{"model": "image colorization model", "dataset": "made-up ball-and-stick molecule models", "train_examples": 48750, "image_size": 32, "horizontal_flip": true, "loss": "mse", "channel_attention": "se", "kernel_size": 3, "stem": "single", "optimizer": "adamw", "learning_rate": 0.0036, "eps": 1e-10, "batch_size": 128, "warmup_steps": 850, "weight_decay": 0.03}
Rows from block 5, named by matrix and row number. Each number is 500 + 40 x the weight over its row's rms, rounded and kept within 0 to 999. All counts start at 0. Numbers have three digits each. After the name is the row's rms in percent of the matrix's.
# fc2: squeeze-excite expand (model.blocks.5.att.fc2.weight, 80x10), inputs 0-9
fc2.0 093:558438434505454478522526479516
fc2.1 071:526490487568434548461458515484
fc2.2 143:446560551473519499472490464560
fc2.3 082:415565511551499523531483505505
fc2.4 091:480479406530562501481533514497
fc2.5 134:420416524525480488478487498489
fc2.6 098:500419489413507489521516503471
fc2.7 089:521458510429437474450477486471
fc2.8 057:416527515491470527528551454526
fc2.9 095:565459460513454513498492482424
fc2.10 101:488499456590446513529505505541
fc2.11 098:522462486421514522483489580511
fc2.12 092:509574523557474470541492520446
fc2.13 068:456520555559544525534478545470
fc2.14 074:457436470431502475541525463506
fc2.15 106:462567550494577509535494487502
fc2.16 086:469559554540571475489525522512
fc2.17 095:502577552568530485527509520481
fc2.18 121:486584537554520500474482477451
fc2.19 118:531561533548577498485508540506
fc2.20 088:566448453461511502508490461558
fc2.21 103:535502587526490439517508498452
fc2.22 082:407502452502538501466472517538
fc2.23 091:501553593516493502463512497448
fc2.24 047:474517548514531509458578560514
fc2.25 093:554462566446474545524505532511
fc2.26 074:528534559501590513519515486460
fc2.27 067:444474482466533562487564462496
fc2.28 112:505415455472453490514479549524
fc2.29 051:527470465458410467529487481525
fc2.30 138:506431448418477512493494486529
fc2.31 168:429566561495528509499486514461
fc2.32 120:430538560472566487502509524489
fc2.33 104:516522479490587506526481520575
fc2.34 093:472601546525549494498499500499
fc2.35 102:466514554590527513521525513462
fc2.36 055:540444434530456489504512454541
fc2.37 078:489522585479521510579479503525
fc2.38 074:494492516577450510487429459515
fc2.39 126:512495534443471486499513455410
fc2.40 070:559471476493522431500492567463
fc2.41 071:550481520523505472431495486420
fc2.42 115:592558466510474485481531475490
fc2.43 088:476518487487570544494529500416
fc2.44 082:510522433539568468484513462544
fc2.45 069:468504546466555555494501529568
fc2.46 133:504406444455513500510475512530
fc2.47 112:497522467430518538515474533424
fc2.48 137:498482477582573507455526482497
fc2.49 085:457438498452483478491526477577
fc2.50 089:495443451421477515454487488469
fc2.51 127:513425476418485483495460491528
fc2.52 059:433481502439534496478476463561
fc2.53 108:516612531528520509515484519505
fc2.54 085:573540533503548552537492527471
fc2.55 097:416512548470496513525485525563
fc2.56 065:504514558420523520483504434479
fc2.57 073:422506526513569451498497534474
fc2.58 108:419456460477528489545507539527
fc2.59 122:560477472478410526534503501474
fc2.60 119:488443500432438468533537489478
fc2.61 096:473499507587487555486449464479
fc2.62 174:508433463420516490505507495557
fc2.63 074:597495507535525482500495559473
fc2.64 089:498466528515558463535479540576
fc2.65 046:514492436497495476483470407466
fc2.66 068:517447461441473471426510522516
fc2.67 114:516400438498489489520502477529
fc2.68 151:536560504588533509494486466474
fc2.69 105:469569485560519475556474467475
fc2.70 090:531541545478519566491503437456
fc2.71 131:518490536545543522488526509405
fc2.72 090:449514425488490550445489496540
fc2.73 081:457463548590508525495524513528
fc2.74 078:478566558561478513552478512487
fc2.75 127:425501547441557500496522525517
fc2.76 136:444431480446496505503522513563
fc2.77 056:553566568530456516510524508483
fc2.78 122:506557568481567451513513481498
fc2.79 089:451589519534539513534528478489